config.yaml
input: "log_mel"
isotropic: false
norm: "rmsnorm"
activation: "gelu"
drop_path: 0.1
residual_init: "none"
optimizer: "soap"
ema_decay: 0.99
batch_size: 256
weight_decay: 0.05
Rows from block 10, named by matrix and row number. Rows with one number belong to one neuron. Each number is 128 + 32 x the weight over its row's rms, rounded and kept within 0 to 255. All counts start at 0. After the name is the row's rms in percent of the matrix's.
# fc1: MLP up (model.blocks.10.mlp.fc1.weight, 768x128), inputs 0-127
# fc2: MLP down (model.blocks.10.mlp.fc2.weight, 128x768, transposed), outputs 0-127
fc1.345 094 [101 126 148 110 134 140 122  72 114 138 124  94 116 122 172 124 153 141  76 103 140 196  91 158 138  99 148 127 131  94 151 129 135   7 153 133 142  94 119 114  82 129 160 121 133 138 137 110  11 164 148 103 111 129 153 120 137 146 132 153 121 165 121 162 152  79 153 150 144 149 148 133 137 163 134 158  80 127 178 100  71 155 151 123 128  95  89  99 136  69 134  48  61 104 109 107 159 157 184 101 111 173 170 153 136 124 121 177 152 108 113 139 166  98 138  72 187 101 159 103 134 158 137 115  78 150 150 136]
fc1.346 151 [130 120 108 122 175 108 113 165 155 121 106 106 155  88 188  93  87 103 154 157 128 113  94 154 171 122 118 100 107 122  76 127 109 105 138 142 148 148 111  93  95 221 105 139 127 140 118 159  83 130 105 187 121 128 139 112 100 103 186 118 120 117 163  76 172 150  92 110 142 166  97 203 160  96 123 145 163  80  87  61 143 133 127 128 176 122 112 130 124 131  36  25 163 131 122 121 172 128  97 126  99 126 171 138 123 164  93  50 190 133 136 148 159 158 130 150 179 166 125 121 128 117 117 124 135 101 165 129]
fc1.347 112 [141 137 162 126  88 128 142 123 116 120 152 160  91 150  83 137 110 146  64 140 149 125 117 101  45 133 142 198 101 155  97  67 110 105 116 137  68 100 138 133 103 119  74 121 146 165  80 188 131 106 157 114 125 103 144 114  80  31 170 157 121 178 111 118 123 165 130 118 158  67 141 135 141 167 120  99 126 101 170 122 109  89 138 113 106 114 126 166 101 142 102 112  68 122 152 143 133 138  88 104 126 114  97 114 107  84 129 180 150 171 112 135 118 130 117 137 111 168 110  25 172 120  88 154 184 168 167 193]
fc1.348 094 [157 157 111  72 141 157 111 112 139 104  89 115 132 106 204 128 181 142  76  92 161 164 156 139 107 106  98 149 167 124 114 103 150 122  99 103 120 172 162 121 127 183 100  32 125 120 201 116 138 121 127 135 106  91 130 146 127 159  34  90 121 154 100 157 198 129 139 139 184 133  97 103 163  44 126 160 138 140  74 110 152 118 170 184 119 141 161  85 189 147 145 111 120 125 107 169 105 115 129 133  98 115 123 108 112 201 179 155 153 144  97 115 137 117  94 177 153 104 126 142 145 119 131 153 105 123 104 176]
fc1.349 132 [157 111  34  85 118 102 135 138 112 130 128 135 190  84 109 123 150 114  93  94 119 127 100 124 188 163 119 154  68 117 107 106  92 112 175 132 111 166 153  95 134 109 105 122 170 117  98 100 102 127  80 217 122 116  76 153 173 130 148 104 115 182 207 112 156 101 135 145 125  56 105 162 157 209 128 123 119  83 115 147 133 161 181 160 110 144  82 151 145 126 140  88  82 192 152 106 151 107 143  93 124 175  52 124 133 155  78 134 123 169 133 150  90 138 106 115 137 131  86 117 113 119 140 119 155 162 134 125]
fc1.350 078 [126 115 109 140 106  70 137 133 117 125  84 196 114 139 110 121 144 127  95 135 130 133  79 107 152 170 146  93 197 121  95 132 118 114 153 184 158  98 155 116 127 121 139  95 111 156 231  79 107 115 167 157 153 161 118 150 132 130 149 106 136  55 118 129 161 124 134 108 115 119 156 106 190 112  61 149  87 145  81 188 163 128  58  51 106 124 142 160 119 182 156  72 137 134 129 124  99 134  84 125 111 155 166 145 121 128  84 106 173  88 137 117 109 134  93  96 129 178 156 134  86 101 139 137 209 120 115  71]
fc2.345 093 [147 203 145 146 107  90  50 116 106  83  85  57 113 136 152 137  87 105 115 167  96 132  69 132 111  96 103 109 105 164 199 157 116 130 201 117 137 129 122  84 127 138 129 158  98 151 109 128 147  65 175 109 119 113  83 126 145 128 113 156 142 189 138 101  69  79 123 105 143 123 133 130 168 145 108 148  73 113 101 115 164 124 134 163 150 102 158  71  18 135 130 117 143 105 183 144  61  95 118 111 146 119  64  88 130  85 104  81 111 133 116 131 122 148 109 124 110 110  79 119 133 160 104  97 124 123 114 121]
fc2.346 130 [111 151 157 134  94 109 154 165 128 174  99 151 102 117  94  81 133  97 106 116 134 104 139 152 127 110  75 125 140 141  77 134 108  79 162 142 110 113  96 113  30 121 109 151 154 169  81 198 152 132 117 143 125 155 155  70 181  84 144 162 123 164 119 177 157 140 154 137 131 152 153 141 128  11 141 146 108 171 153 129 125 141 115  11  95 116 129 128 181 120 135 120 125 103 130 155 185 120 140 128 143 147 106 110 158 126 128 147 169 140  96 147 111 147 168 149 112 110  88 159  96 107  99 153 121 114  46 182]
fc2.347 104 [ 98 164 134 134 127 131  76 134 120 117 188 116 171 146 133 115 108 104 139 143 115 150 115 131  76 121 115 132 102 139 124  80 160 130 195  89  58 222 120  88 102 154 114 156 140 155 150 155 123 144 106 134 104 133 135 112  62 136  99 194 159 148 113  91 122 116 184 154 105 129 119 111 108 196 130 135 169 155  74  95 141 143 116 103  88  90 153 146  93 112 137 118 133 150 156 136 164 114 182 143 136 124 140 134  34  85 153 155  98 137 143 162 133 139  68  95 126 101 133 124  85 124 120 125 113 118   0 137]
fc2.348 092 [177  98 113 190 161 162  97 102 185 116 154 124 151 110  96 135 151 148  72  92  65 112 101  87 205 171 125 120 144 120 132  81 102 127 101  94  86  89 131 123 184 123  98 108 114 133 139 143  98 114 106 129 118 131 113 201 153 111  84 105 202 159 141 109  91 125 121 156 107 116 172 139 106  99 146 182  82 121 146 132 142 180 119 123 184 155 166 140 125 162 219 107  77 129 134 162  93  80 140 143 142 110 155 117  97 132 111 177 167 107 159 130 164 127 168 108  85 174 139 122  93 154 120  64 158 153 169 113]
fc2.349 125 [156 112 118 110 154 139  80 118 192 164 104 132 131 111  62 150 207 209 109  66 116 113 129 161 172 169 182 121 143 117 104 117 158 162 168 174 140 132  72 137 127  95 140  81 133  67 139 109  67 152 108 150 158 162 153 129 122 152 134 114 167 133 107 128 143 191 100 172 149 138 108 181 137  85 135 118 105 138 155 141 114 233 121 152 152 108  94 134  68 109 135 137 139 123 100 160 125 124 114  96 148 130 155 142 206 115 136 138 157 119 143 133 120 110  77 196 120 147 182 124 142 140 137 163 181 128 123 168]
fc2.350 083 [109 192 149 155 156 118  97 197  76  57  92 190 146 133 136 140 149 116  97  93 121 144 135 154  94 197 104  90 172 148 155 182 162 171 172 149  86 111 106  86  85 124 105 156 169 125  76 115 160 143  99 144  99 154 118 111 135  41 130 161 103 161 144  71 144 126  85 123 151 128 139  99 192 114 133 112 150 126 133 131 179 158 165 138 102 100  94 119 140 171 108  77 115 137 184 105 172 105 117  89 164  91 159 119 107 126 125 148 141 145 147 151  52 130  95 128 133  92  78 150 158 112 124  85 113  96  98 104]